A small masked spectrogram model, trained from scratch.
Model: 3.59M parameters, log mel input, encoder arch vit.
Training: adamw at rate 0.00082, 11500 steps, batches of 128.
Rows from block 9 of the encoder, named by matrix and row number. Rows with one number belong to one attention dimension. Each number is 200 + 20 x the weight over its row's rms, rounded and kept within 0 to 999. All counts start at 0. After the name is the row's rms in percent of the matrix's.
# v: attention query, key and value (stacked) (encoder.blocks.9.attn.qkv.weight, 432x160, the v third), inputs 80-159
# proj: attention output (encoder.blocks.9.attn.proj.weight, 160x144, transposed), outputs 80-159
v.28,097,188,164,198,225,159,161,182,198,196,209,237,188,202,202,220,237,196,185,183,213,170,198,203,176,191,221,228,165,216,170,217,185,209,220,208,208,192,196,206,195,203,168,206,205,180,223,173,192,194,170,171,208,187,178,213,216,168,235,216,189,220,194,201,197,202,203,203,177,228,197,201,188,202,208,179,190,204,194,170,133
proj.28,096,232,245,204,210,180,185,192,176,211,206,182,218,176,231,211,215,174,185,189,199,149,230,209,180,223,184,197,219,191,182,197,178,193,165,228,203,212,198,181,217,216,192,190,172,191,166,183,224,215,172,198,168,179,198,217,233,195,182,191,204,217,230,204,220,148,197,221,175,200,197,203,225,191,229,216,172,211,189,201,171
v.29,099,190,195,182,189,202,205,211,215,167,220,219,192,199,225,199,182,215,155,193,219,192,175,205,227,198,233,194,185,197,188,229,206,226,183,196,197,172,178,208,144,176,201,205,218,180,212,186,219,193,206,165,212,208,218,200,189,197,240,195,199,180,181,211,218,211,191,201,157,199,180,219,187,186,206,182,156,228,202,179,202
proj.29,106,175,208,191,170,207,202,226,187,221,220,193,249,204,189,227,177,185,175,202,225,218,206,192,168,196,213,186,187,179,200,217,236,165,171,180,210,216,180,195,192,198,207,209,204,226,200,205,213,221,217,172,186,214,231,219,190,206,197,204,179,168,254,210,197,237,224,212,181,194,197,204,205,211,169,196,195,176,192,187,205
v.30,097,181,179,206,180,208,246,189,183,223,204,186,189,215,159,219,202,227,178,248,219,241,246,202,198,197,210,201,208,165,214,229,204,201,199,178,195,215,182,183,244,229,235,184,189,183,201,215,217,243,169,246,187,185,230,217,191,185,212,173,199,205,190,206,175,172,182,196,203,208,199,226,182,182,212,220,171,201,220,201,178
proj.30,100,196,240,202,183,211,207,196,183,197,219,229,219,194,214,176,209,195,198,188,240,196,198,194,219,166,199,206,195,219,194,229,211,171,207,147,190,211,243,209,204,180,214,188,230,199,215,220,256,230,173,161,240,216,202,186,205,213,194,209,197,192,215,204,217,208,190,209,212,187,195,188,242,164,211,171,210,235,219,199,167
v.31,120,212,172,222,160,218,228,214,200,182,206,228,216,214,194,196,206,195,204,207,193,230,235,194,212,199,183,215,223,202,221,234,224,213,223,213,206,207,214,201,191,250,165,223,189,194,206,202,207,224,175,224,197,196,215,209,186,196,191,191,185,221,196,198,177,191,192,252,171,202,220,199,168,190,194,206,207,167,153,205,182
proj.31,102,193,213,182,203,207,187,178,179,227,208,188,224,216,213,169,205,187,180,225,220,172,200,212,165,139,200,215,200,187,214,197,210,177,236,187,192,210,213,231,218,202,212,189,197,184,210,207,225,182,178,157,242,189,175,195,186,181,207,209,192,213,190,167,181,188,188,189,221,204,212,208,200,185,212,185,168,207,175,194,206
v.32,097,213,177,207,250,171,252,194,222,207,230,215,195,203,231,202,217,172,218,207,211,175,215,232,188,188,193,201,192,176,173,252,196,183,179,190,192,219,186,197,243,176,240,169,183,191,169,204,245,183,189,192,183,216,190,220,209,197,200,217,236,216,205,161,209,250,189,175,183,192,198,197,199,207,207,174,147,193,207,204,207
proj.32,095,203,180,209,185,225,188,193,199,208,193,180,233,205,187,185,213,217,196,213,190,232,227,191,191,235,215,210,238,233,214,215,178,244,178,200,180,211,202,215,196,178,216,190,163,224,184,190,195,168,194,228,210,188,208,187,208,218,218,210,196,188,205,215,200,195,223,221,226,213,190,230,212,214,186,216,222,188,228,165,216
v.33,106,207,167,212,203,234,209,172,185,209,241,168,208,227,207,188,217,203,218,197,208,174,231,194,164,187,223,214,188,188,180,222,189,198,208,203,191,234,230,171,163,210,233,220,188,194,230,225,196,236,197,191,197,220,179,194,170,190,205,229,181,174,203,196,182,232,218,178,204,209,151,189,206,186,202,185,242,197,213,196,207
proj.33,102,187,187,167,226,215,209,180,216,177,207,237,221,199,194,214,211,193,201,206,170,152,201,228,218,197,208,198,207,209,234,206,198,202,196,182,171,220,185,215,191,220,173,186,241,230,182,214,220,187,178,237,218,222,205,218,177,210,243,205,220,193,190,199,197,186,209,215,209,191,202,208,195,188,231,153,252,185,190,204,191
v.34,105,174,202,179,207,205,179,197,231,171,203,157,151,197,247,210,225,216,193,212,172,188,231,212,224,217,176,204,175,207,204,223,172,198,220,208,217,215,186,213,185,179,240,190,190,234,200,196,198,192,214,185,211,194,192,171,194,185,218,203,219,224,222,202,203,208,211,169,158,190,180,197,189,218,190,180,185,228,212,219,224
proj.34,095,216,212,208,183,185,201,183,184,196,169,226,188,184,184,230,217,226,228,174,180,187,191,209,226,241,209,254,209,206,182,221,171,194,163,201,175,191,221,197,219,176,195,170,206,211,188,191,173,182,177,191,167,193,175,217,204,243,190,196,224,207,199,211,184,189,195,211,225,228,238,194,212,239,189,218,188,208,205,188,173
v.35,099,191,239,171,201,188,203,173,176,239,207,215,215,197,190,216,194,187,192,218,195,219,194,200,212,189,175,207,213,196,171,185,194,213,211,213,210,209,211,168,192,200,177,181,231,219,211,194,224,213,222,214,199,215,199,218,212,193,223,196,201,167,199,195,212,202,200,141,170,171,206,235,181,200,221,187,204,173,210,216,192
proj.35,099,184,231,209,218,174,229,189,204,200,189,197,221,187,238,173,178,163,203,179,203,195,213,199,205,193,207,204,172,198,178,206,215,199,180,184,203,181,196,177,165,184,186,188,205,168,172,183,175,210,205,225,211,190,208,213,210,181,209,197,177,192,209,224,211,218,232,216,193,216,187,194,196,180,193,201,230,220,197,216,219
v.36,102,183,190,212,192,158,164,206,176,201,231,160,219,164,232,188,171,192,192,166,197,206,189,214,175,211,185,213,212,181,211,176,221,214,197,179,232,212,217,182,224,195,204,179,192,160,207,214,163,217,179,218,207,212,199,225,179,187,191,218,209,205,218,220,188,208,202,185,233,210,210,225,187,182,220,235,221,217,217,184,200
proj.36,102,190,183,207,230,228,212,206,231,213,184,168,178,179,196,190,234,238,171,200,225,203,177,184,218,189,176,218,211,163,193,180,234,179,248,213,216,228,176,204,189,232,225,190,179,185,195,178,202,210,223,242,226,214,216,212,193,188,260,227,169,194,198,202,208,209,188,206,199,181,180,144,222,200,194,187,202,221,213,219,196
v.37,096,170,191,194,201,218,298,194,178,197,214,227,204,219,235,218,205,200,187,227,216,172,181,224,169,216,222,178,198,195,151,233,189,198,226,185,190,218,192,169,192,165,243,197,199,228,209,182,211,229,201,214,197,216,192,186,203,182,198,178,226,167,190,175,195,224,209,166,189,203,182,212,239,203,200,203,169,163,217,184,200
proj.37,108,225,201,209,192,220,185,194,202,191,204,194,216,227,249,172,218,181,220,172,227,228,227,210,217,175,193,211,198,227,181,212,214,171,193,190,174,197,200,190,181,233,148,190,196,146,201,162,171,236,196,174,171,200,194,223,217,214,190,202,178,181,212,203,213,216,179,216,188,159,199,214,176,203,174,221,224,194,216,179,170
v.38,089,213,187,186,184,198,202,234,209,218,249,193,180,186,197,207,224,157,231,220,191,220,220,217,192,195,244,196,231,229,216,229,204,188,177,209,240,203,162,206,251,208,192,176,218,206,196,205,183,173,202,196,177,214,158,206,207,174,212,173,227,227,173,205,214,237,223,201,188,199,181,185,224,214,222,167,170,224,189,203,208
proj.38,086,191,220,186,168,200,184,163,191,210,211,207,206,168,204,218,200,226,177,215,215,220,235,178,218,238,217,175,219,174,219,172,197,225,164,242,230,230,207,217,197,184,216,219,200,225,203,194,192,178,223,231,150,200,175,229,231,206,203,216,224,220,237,194,177,207,224,190,196,186,217,198,165,243,205,221,192,189,216,185,229
v.39,104,207,194,204,221,164,212,202,231,216,205,161,196,167,180,195,226,213,195,183,229,230,241,201,182,205,195,195,210,214,164,236,213,213,202,207,232,171,190,172,183,190,227,162,219,222,193,207,224,195,177,181,189,170,168,185,230,175,188,198,230,195,170,190,211,210,191,171,190,215,178,190,224,210,208,208,180,168,213,228,230
proj.39,110,193,195,174,193,191,192,159,193,188,214,207,175,188,203,219,189,186,211,195,181,176,170,231,198,220,218,226,192,233,190,174,219,165,194,210,204,180,229,177,205,203,221,180,209,230,196,188,189,207,191,178,193,178,220,223,206,204,234,220,196,210,231,201,203,179,224,182,191,190,169,205,184,213,140,195,173,225,201,204,159
v.40,095,196,217,196,158,179,202,182,189,195,133,201,192,180,209,183,202,220,214,171,178,214,190,189,242,214,232,205,232,211,210,216,194,197,231,225,227,199,221,195,197,184,228,215,210,239,210,165,197,216,177,239,210,202,217,171,165,210,208,202,208,189,225,182,213,186,215,203,172,221,237,206,213,204,188,212,211,194,201,221,174
proj.40,092,167,217,190,230,182,168,167,212,227,234,197,199,248,191,200,203,208,202,176,204,185,179,207,193,155,229,208,189,213,177,238,216,195,217,193,213,207,186,221,205,199,194,189,200,193,208,191,209,212,233,193,191,190,214,212,198,163,162,199,211,183,207,211,187,158,187,211,197,222,196,181,206,158,214,231,199,175,212,183,236
v.41,108,216,170,210,214,188,167,180,186,180,201,205,199,196,220,203,219,207,210,182,195,205,210,189,189,186,201,196,252,193,218,159,179,194,189,215,234,195,204,221,216,194,185,200,225,177,174,205,179,214,200,188,201,194,232,195,222,239,187,234,254,233,191,205,197,204,209,175,216,210,201,201,215,206,200,209,171,193,208,211,192
proj.41,114,221,177,202,197,199,167,199,171,184,182,215,193,179,185,217,182,221,227,188,193,170,192,189,183,229,176,214,205,179,184,200,192,210,170,210,198,216,192,187,179,181,194,185,205,208,214,166,183,221,222,159,214,205,231,227,169,200,192,158,247,187,189,178,210,217,191,187,192,197,221,195,187,226,212,215,158,171,198,174,199
v.42,098,211,236,181,148,235,164,204,196,182,171,196,184,183,226,189,191,205,215,172,188,195,161,210,188,179,189,200,207,195,206,162,217,211,194,190,192,197,232,216,187,219,170,206,172,175,219,218,165,201,216,196,207,187,200,186,219,185,199,232,188,181,207,179,193,186,207,231,194,220,209,186,192,208,205,217,194,206,195,179,205
proj.42,099,215,221,216,239,216,200,193,165,191,192,177,170,202,182,198,227,159,192,210,239,207,190,211,217,200,198,218,206,153,200,166,234,195,230,188,182,196,203,204,224,210,202,144,206,205,210,215,199,186,228,218,228,202,203,215,187,192,233,198,191,235,192,175,172,206,206,214,206,173,212,200,228,214,189,188,194,198,167,228,206
v.43,098,198,200,220,176,169,217,145,208,196,177,158,205,191,199,197,189,220,168,207,220,199,217,211,241,193,193,201,211,201,206,222,189,217,195,172,203,185,181,199,208,171,234,205,167,230,202,223,189,205,218,151,204,177,226,201,193,189,199,211,195,213,197,201,201,195,195,188,207,225,178,212,210,225,208,192,237,227,184,200,244
proj.43,087,233,177,204,225,161,192,215,230,164,214,196,219,179,212,227,199,207,210,196,180,216,221,210,190,238,193,183,223,200,182,180,223,221,179,215,201,228,200,212,210,187,224,184,181,203,161,229,180,232,206,202,168,247,202,181,178,195,225,215,200,223,215,197,175,192,229,196,221,193,207,186,188,251,205,175,214,219,236,202,183
v.44,099,209,219,171,206,166,153,212,151,185,199,190,198,189,196,230,219,176,228,220,163,215,212,225,184,213,172,209,233,190,194,231,208,194,205,181,194,182,189,180,197,193,200,196,180,190,177,208,207,195,193,172,211,171,205,196,200,221,207,168,211,225,201,202,200,201,223,179,190,188,183,168,226,185,202,216,180,238,208,192,157
proj.44,104,189,214,176,180,174,207,234,177,173,168,202,212,189,180,222,175,182,203,199,198,172,175,206,188,200,183,170,197,205,213,212,226,229,152,222,179,210,216,175,184,207,205,192,181,257,180,162,206,201,182,220,217,169,178,204,211,199,171,183,214,188,209,164,200,175,188,185,230,215,188,238,188,228,204,184,198,201,210,225,167
v.45,102,229,249,204,183,218,232,218,214,229,184,179,183,236,205,179,199,220,161,189,202,189,177,190,202,211,222,179,224,217,195,203,216,182,218,192,243,176,200,191,203,217,209,195,165,197,208,207,186,216,201,197,198,195,226,203,231,195,172,195,216,225,206,203,189,178,187,219,224,204,233,172,179,202,207,201,252,159,188,213,194
proj.45,092,171,203,239,200,218,234,201,207,219,183,201,197,179,203,159,175,216,247,198,187,208,182,192,210,214,202,219,181,158,160,193,175,159,236,188,190,208,203,229,206,174,243,210,203,196,198,205,225,186,230,191,221,191,210,191,191,206,191,223,187,189,200,183,172,219,197,180,200,213,197,200,193,151,192,203,177,243,193,197,210
v.46,083,201,168,200,204,159,179,226,233,198,243,192,200,214,178,172,210,187,206,183,149,202,191,200,226,200,203,191,215,171,180,225,188,168,222,215,232,213,177,176,198,225,224,204,187,203,200,169,257,208,219,206,226,193,201,179,199,238,164,201,214,152,195,191,172,210,183,192,213,211,216,187,234,171,207,200,150,190,208,232,226
proj.46,090,177,221,211,187,179,171,225,213,193,211,185,178,199,228,170,183,221,204,223,198,204,197,213,188,162,211,207,224,207,208,216,185,175,252,204,170,196,197,176,213,184,244,223,205,250,186,212,187,233,234,221,205,207,199,170,191,211,170,197,206,210,178,229,220,212,182,175,158,214,206,192,164,147,193,195,189,183,199,194,179
v.47,108,234,216,211,165,152,154,231,194,224,211,208,183,172,183,175,189,217,227,189,223,215,189,185,207,178,195,216,201,194,209,205,201,184,184,215,215,223,222,246,188,222,215,245,192,182,212,196,156,198,210,222,212,204,168,209,186,220,195,212,206,205,214,190,176,200,188,201,209,202,212,221,214,221,161,212,210,186,194,215,187
proj.47,112,225,203,216,249,198,195,201,185,179,194,202,194,212,235,192,225,151,158,184,202,217,202,195,205,215,219,200,214,175,221,201,185,218,243,196,174,228,172,186,228,180,201,233,211,187,215,173,231,197,211,164,183,187,194,217,189,205,223,202,204,203,210,189,192,182,215,230,197,195,207,163,197,179,260,185,176,204,157,225,192
v.48,102,182,216,208,187,185,219,248,174,195,198,170,175,226,195,187,231,223,215,184,191,178,189,224,221,204,183,200,176,199,213,239,179,190,182,176,213,222,230,177,208,190,197,175,225,205,203,193,242,196,202,149,203,206,203,193,192,202,194,213,230,183,230,174,223,181,196,198,228,205,159,209,149,196,212,178,203,192,198,209,248
proj.48,097,189,234,164,178,208,172,197,214,177,203,236,214,187,191,216,193,227,212,177,184,164,208,218,213,220,203,177,223,186,189,197,228,230,160,163,184,186,167,205,195,171,211,217,186,162,199,159,221,202,217,155,154,194,192,218,195,216,214,188,183,243,195,200,184,209,220,191,219,195,191,183,206,218,207,246,183,226,196,190,194
v.49,099,159,206,198,179,217,222,165,177,199,204,194,199,190,191,218,228,236,216,194,229,197,212,192,245,217,200,219,203,162,180,191,204,189,203,189,231,180,201,174,227,233,212,208,188,241,216,158,204,211,238,214,201,206,172,210,200,191,210,183,217,182,201,173,176,188,193,208,187,228,218,142,205,199,196,178,228,196,175,213,219
proj.49,102,192,212,199,227,211,199,211,214,166,150,211,213,255,213,224,190,178,222,180,228,201,180,184,204,194,217,210,212,204,186,199,179,201,192,198,229,198,235,221,212,193,212,207,173,161,176,190,176,225,203,201,188,193,204,183,172,190,216,202,218,180,187,235,210,208,193,169,212,231,174,208,225,233,169,216,171,219,223,224,223
v.50,103,210,213,188,177,211,212,207,196,200,199,221,174,214,179,205,191,212,238,219,201,164,235,212,173,183,185,207,196,194,201,169,183,193,210,179,213,232,233,216,176,218,179,224,169,231,222,160,172,240,171,180,207,194,187,220,189,212,214,246,198,234,209,205,207,169,185,218,224,184,202,209,237,189,194,211,234,184,204,175,174
proj.50,090,202,193,176,192,195,226,207,167,216,204,233,199,206,211,167,198,187,210,167,204,183,200,212,221,146,212,200,199,190,184,239,238,165,203,216,186,224,231,228,196,165,198,203,207,167,204,196,180,198,155,227,248,237,200,183,198,186,184,192,223,190,203,194,182,177,163,206,183,206,217,214,175,150,222,161,196,202,174,195,208
v.51,106,196,201,214,203,223,223,208,188,190,221,212,187,255,189,191,219,188,198,239,218,194,200,205,172,206,186,217,173,206,233,185,171,202,218,233,180,186,177,152,190,199,217,179,204,190,196,192,224,188,178,208,214,162,172,199,195,213,200,208,216,205,176,201,183,232,178,157,219,154,163,163,186,189,225,218,185,161,204,199,222
proj.51,094,186,173,169,198,211,236,221,193,204,164,166,194,224,204,158,219,195,224,169,224,191,179,200,213,175,207,222,202,233,214,174,232,187,241,206,212,221,241,182,188,215,228,183,188,194,209,203,189,228,194,193,200,232,203,202,194,211,197,198,154,184,207,218,207,195,238,211,161,163,187,225,198,169,187,240,203,199,229,180,193
v.52,100,194,192,203,228,207,192,213,218,188,192,179,187,192,196,220,241,179,194,182,176,219,189,153,234,195,172,185,203,207,203,245,201,179,194,183,222,191,213,225,205,212,191,222,174,199,169,202,183,166,231,189,179,200,176,218,214,182,208,169,215,224,174,215,188,206,215,193,230,197,191,203,224,209,197,231,156,189,219,172,237
proj.52,085,206,198,193,195,192,191,200,187,194,185,240,175,200,163,196,232,231,226,231,152,204,169,179,196,233,189,177,197,186,198,222,226,252,159,181,215,184,210,208,185,189,188,218,239,197,205,209,199,223,203,176,196,194,196,218,175,206,192,216,221,232,204,219,209,198,191,213,212,202,222,220,189,234,221,178,202,197,225,203,227
v.53,106,166,203,205,209,212,194,197,202,229,184,202,193,209,198,227,222,187,149,184,193,162,181,196,170,207,210,209,192,184,242,237,242,191,189,185,158,200,219,173,209,185,177,218,206,183,183,191,228,165,182,231,209,217,216,195,179,192,192,202,172,211,169,213,194,226,178,159,216,212,189,210,167,197,189,164,195,243,206,213,210
proj.53,104,217,180,171,218,193,196,245,229,166,197,222,207,186,169,205,176,173,246,198,219,226,191,197,181,177,179,214,188,251,218,225,208,178,213,248,203,205,205,213,182,205,222,203,200,202,240,217,173,185,186,196,205,233,210,203,213,203,199,195,210,206,228,173,221,212,203,183,223,188,216,217,179,196,222,176,205,214,197,177,188
v.54,103,187,186,205,229,181,174,259,197,198,189,198,181,174,184,209,243,217,185,180,193,214,184,196,250,209,213,199,198,209,164,192,233,190,197,203,203,196,189,198,194,182,202,225,187,200,219,231,197,208,219,203,208,219,175,207,196,166,218,180,202,219,214,199,231,206,219,231,177,185,203,189,201,215,219,185,199,225,219,189,181
proj.54,107,237,208,198,214,194,236,180,170,211,233,208,201,211,211,210,200,214,208,210,216,169,237,190,179,255,205,216,186,182,195,169,210,214,184,229,165,198,203,200,189,209,198,208,206,243,213,194,196,192,211,186,176,182,199,211,209,163,153,173,200,212,203,217,191,223,180,169,198,196,154,183,192,229,229,210,170,185,226,190,204
v.55,109,202,221,199,199,199,202,177,186,199,239,201,177,206,196,213,190,189,192,185,195,244,230,176,170,184,232,178,245,235,207,224,192,187,200,215,181,199,165,173,223,182,137,181,224,213,200,222,200,212,194,207,187,235,217,237,201,183,172,216,169,196,202,198,190,215,207,193,223,200,183,196,189,204,227,220,194,165,176,199,189
proj.55,112,221,197,234,174,220,204,230,216,172,196,210,231,190,187,175,173,213,180,223,191,196,189,202,202,178,179,217,176,220,231,188,225,199,203,181,242,246,220,193,180,223,210,198,206,206,216,198,208,153,184,197,214,199,172,225,213,204,193,193,207,198,202,186,229,194,226,210,207,227,202,249,219,206,167,215,205,171,204,192,235
v.56,098,216,192,208,200,212,179,200,183,187,163,212,188,176,204,208,145,209,209,162,180,229,222,184,178,181,198,203,206,172,178,181,180,222,195,206,224,207,217,225,170,208,199,184,184,200,233,195,170,190,193,196,181,181,211,227,213,207,166,201,193,210,179,217,225,195,189,236,188,197,215,182,173,191,207,210,203,188,198,211,154
proj.56,100,192,180,210,204,206,215,194,198,209,191,212,201,176,205,197,221,209,233,230,212,211,202,196,194,206,185,194,184,197,212,251,203,241,200,190,208,220,164,170,214,206,203,161,219,215,196,234,200,207,217,198,210,197,209,209,183,180,200,228,172,214,166,167,174,201,187,182,236,193,223,231,200,183,187,159,172,215,235,191,206
v.57,090,178,224,219,219,228,215,226,193,178,238,245,238,209,175,221,238,207,191,203,209,194,220,234,207,185,209,214,190,218,189,213,224,203,176,200,228,191,197,239,194,190,171,174,201,183,197,182,238,201,157,178,213,232,192,219,169,202,223,193,194,164,214,220,199,225,222,180,195,221,194,207,203,198,225,192,191,189,207,162,194
proj.57,098,214,201,179,184,197,189,182,183,205,230,199,201,211,192,219,173,206,214,203,205,193,221,232,166,192,238,212,193,221,216,208,175,229,205,230,213,184,185,202,212,224,223,210,217,236,183,208,193,209,195,203,199,218,211,173,224,193,172,228,209,181,178,204,235,158,199,189,187,166,160,215,190,186,200,176,228,213,198,145,230
v.58,108,237,213,227,187,203,164,218,202,218,201,213,209,183,201,191,221,227,237,200,209,217,193,168,193,210,208,192,222,232,211,218,229,205,213,192,197,230,233,232,233,218,190,239,191,165,199,193,184,174,237,211,192,178,205,211,186,177,192,209,167,226,235,205,223,194,204,258,226,211,204,212,191,202,163,218,196,182,210,176,203
proj.58,108,189,203,191,190,196,221,199,215,207,223,176,178,205,220,203,190,210,170,186,201,202,206,219,184,182,212,204,175,192,239,200,229,200,200,228,165,232,173,206,206,230,203,206,211,171,178,164,215,194,205,181,193,191,209,211,223,168,201,194,215,168,181,200,205,215,172,216,184,194,175,165,186,166,239,172,233,205,170,184,195
v.59,107,186,214,166,172,213,210,218,188,189,224,164,176,203,201,193,205,185,190,178,153,180,220,238,145,182,219,200,195,189,157,212,194,220,195,181,167,175,167,178,214,208,217,179,189,191,199,230,208,211,167,180,203,237,198,182,193,215,197,204,201,174,190,186,194,196,200,156,211,235,200,203,227,209,209,179,200,153,187,221,200
proj.59,098,194,189,200,199,196,149,201,217,204,189,158,191,208,198,190,195,233,187,221,183,189,195,198,208,178,196,167,223,220,177,181,218,193,200,240,238,209,201,198,184,202,164,222,188,190,163,203,199,184,183,204,195,226,217,189,202,184,202,206,186,212,192,248,237,194,207,240,156,229,185,213,181,211,205,193,182,225,239,233,155
v.60,101,165,225,205,204,207,220,188,194,206,224,205,180,224,167,204,229,167,207,211,202,203,183,222,189,210,207,188,186,189,219,179,158,179,211,210,169,192,195,180,224,187,173,236,195,188,243,198,159,201,193,215,195,215,212,202,213,207,181,185,220,156,191,183,174,177,192,179,244,202,218,187,213,208,208,196,166,178,184,215,251
proj.60,109,193,216,208,205,181,160,211,201,195,152,179,188,208,230,169,217,203,208,182,220,200,195,177,211,183,192,208,222,219,202,172,212,199,194,193,247,195,218,208,193,191,173,212,214,171,189,247,207,220,217,203,230,186,193,210,207,182,203,184,191,207,183,229,202,224,232,216,185,218,198,233,183,210,174,223,209,221,209,200,193
v.61,115,214,173,202,192,197,174,203,225,194,176,210,199,191,222,188,184,230,215,177,204,246,221,201,204,191,164,177,215,204,188,185,188,186,207,230,236,213,212,205,180,188,208,216,162,204,194,214,190,218,200,235,211,203,173,230,202,176,206,224,198,242,198,223,222,188,204,273,213,184,203,206,242,179,188,206,225,237,187,182,182
proj.61,099,217,237,213,175,178,209,168,172,212,217,194,216,190,213,183,211,189,218,228,196,193,209,179,166,179,174,228,189,201,218,203,155,160,226,195,185,159,194,188,197,190,177,196,182,204,182,201,220,197,199,183,236,224,185,231,182,194,212,195,198,201,217,171,167,208,157,174,220,200,187,229,211,165,222,209,205,196,190,227,233
v.62,102,178,195,218,236,183,179,211,188,192,176,223,180,222,241,227,242,162,222,167,198,183,178,192,211,183,211,177,186,196,177,180,198,190,208,200,196,189,208,225,207,181,185,213,209,225,203,177,203,211,192,187,201,214,220,194,203,185,215,215,186,196,173,180,213,218,219,188,188,223,193,180,177,206,194,208,232,236,192,213,219
proj.62,107,193,189,151,174,184,196,192,191,240,226,181,175,155,187,205,164,239,181,195,226,200,200,185,204,242,216,196,227,190,206,197,228,217,182,198,170,167,172,203,218,182,201,231,183,183,218,222,199,236,186,204,175,200,228,218,207,200,222,203,188,193,192,182,196,189,210,214,213,178,217,181,228,225,209,221,189,187,182,203,192
v.63,104,221,200,219,169,193,198,164,199,214,173,166,194,160,187,220,207,220,217,190,168,170,184,233,186,210,182,223,199,222,242,210,211,191,210,214,241,173,205,183,185,214,225,174,192,207,190,204,196,197,173,189,205,168,237,208,189,172,176,220,186,207,191,193,222,198,202,163,187,202,202,216,212,208,173,202,176,236,214,187,214
proj.63,104,180,193,188,231,192,214,147,203,173,164,184,174,194,213,232,192,222,165,216,242,219,162,186,210,201,177,192,199,208,194,207,181,225,203,207,226,221,186,204,221,193,193,213,175,199,198,176,206,204,189,202,164,211,209,182,211,227,220,222,181,175,218,213,213,221,201,201,197,203,210,218,154,235,187,169,225,206,193,221,175
v.64,101,188,208,202,195,250,229,186,199,237,201,223,175,169,201,186,180,204,206,198,228,201,218,214,184,191,187,190,187,196,209,175,219,189,216,177,202,236,182,225,233,180,225,218,199,211,186,222,193,187,184,188,197,193,231,192,200,200,186,195,177,189,211,243,174,211,214,180,209,184,224,223,208,176,170,202,228,183,218,183,262
proj.64,086,191,207,180,193,209,197,204,205,212,233,229,205,207,156,173,183,185,214,223,190,215,178,224,230,166,214,191,209,187,172,218,182,182,249,231,184,160,224,218,169,214,187,172,190,186,222,202,191,227,246,164,225,195,194,202,180,210,224,218,216,205,205,194,230,186,169,193,212,214,196,174,214,149,185,209,220,212,195,205,179
v.65,099,185,183,197,203,221,249,215,185,181,208,207,199,210,183,198,217,204,180,178,222,188,212,221,207,210,190,238,152,193,194,222,222,225,182,216,228,193,204,186,215,182,216,206,192,208,184,200,223,199,178,175,199,221,225,204,186,214,201,176,206,211,215,170,195,185,206,192,201,203,185,189,180,208,234,172,200,183,186,223,201
proj.65,092,239,189,220,208,183,197,221,218,220,213,231,190,188,185,221,180,184,192,193,221,176,201,219,188,249,202,196,221,213,178,187,203,205,173,181,214,194,196,179,183,210,181,208,186,221,229,188,200,208,190,172,171,200,191,205,204,204,214,218,199,194,212,225,188,187,200,182,196,215,222,260,175,242,168,222,174,200,221,179,188
v.66,093,244,188,184,181,185,155,227,208,229,173,200,229,210,193,191,202,241,228,183,213,220,189,168,190,188,209,189,206,194,179,185,244,226,181,197,177,202,225,199,202,196,208,212,213,208,202,208,193,221,203,182,213,211,235,195,214,188,225,159,202,207,207,175,235,190,193,213,190,197,206,210,228,188,191,184,186,222,219,214,168
proj.66,102,195,214,187,221,209,220,163,200,195,199,188,176,194,213,221,170,222,191,156,200,190,220,195,205,182,198,205,216,172,226,157,173,225,171,204,166,203,179,188,161,201,170,200,185,231,180,202,205,201,168,197,166,205,214,237,186,201,195,213,200,168,214,181,171,200,202,206,225,195,214,199,190,206,195,191,173,191,183,206,206
v.67,100,173,199,244,180,228,231,212,214,211,214,187,180,217,165,182,236,164,178,221,202,196,216,195,187,204,202,223,204,169,198,198,175,221,181,192,191,165,189,189,233,192,199,212,216,216,197,170,231,201,204,218,188,190,201,191,177,198,170,206,230,192,241,202,213,218,182,219,219,211,213,191,210,190,185,203,169,166,188,187,212
proj.67,105,196,178,221,198,197,180,211,181,219,198,190,189,185,242,167,178,188,222,172,161,250,202,192,207,181,213,206,226,210,178,192,214,183,198,189,178,218,187,201,185,230,230,200,184,202,233,205,179,197,209,230,174,214,179,219,181,186,188,211,186,224,174,182,202,169,238,208,177,174,210,199,197,219,175,235,198,186,239,191,200
v.68,105,196,187,191,201,184,218,192,155,202,191,223,170,184,205,187,210,249,171,203,199,177,227,206,207,214,244,230,193,197,199,205,196,179,184,223,182,184,197,195,226,206,182,196,199,185,208,222,255,211,191,203,187,200,168,183,197,232,210,197,228,205,195,171,192,187,213,174,192,185,208,201,190,185,214,173,193,174,189,194,225
proj.68,103,208,210,194,198,162,191,183,223,190,220,178,174,203,200,225,208,193,201,191,221,196,168,232,175,192,213,195,222,221,214,187,159,220,160,183,253,162,202,183,186,210,217,209,223,181,221,240,179,220,175,206,176,186,223,170,211,194,203,221,185,222,220,196,212,217,203,227,188,222,202,178,192,208,212,211,197,227,228,186,181
v.69,096,222,211,226,216,213,204,194,203,170,192,218,208,201,187,216,170,234,228,198,179,189,193,176,228,209,206,183,191,207,181,192,200,208,186,223,199,199,200,195,217,187,205,190,173,215,199,189,206,158,197,209,174,223,161,194,207,200,227,186,223,222,214,173,225,189,222,228,177,198,196,203,190,191,219,177,207,239,178,164,243
proj.69,085,216,195,186,227,207,212,205,184,215,198,228,220,235,203,225,210,220,231,216,198,214,238,186,170,215,175,206,213,192,223,197,195,247,148,221,192,165,197,226,199,198,193,231,179,159,209,223,178,190,203,199,183,177,200,181,190,167,229,203,209,223,212,228,198,192,211,210,192,213,175,196,211,247,209,186,180,151,203,220,203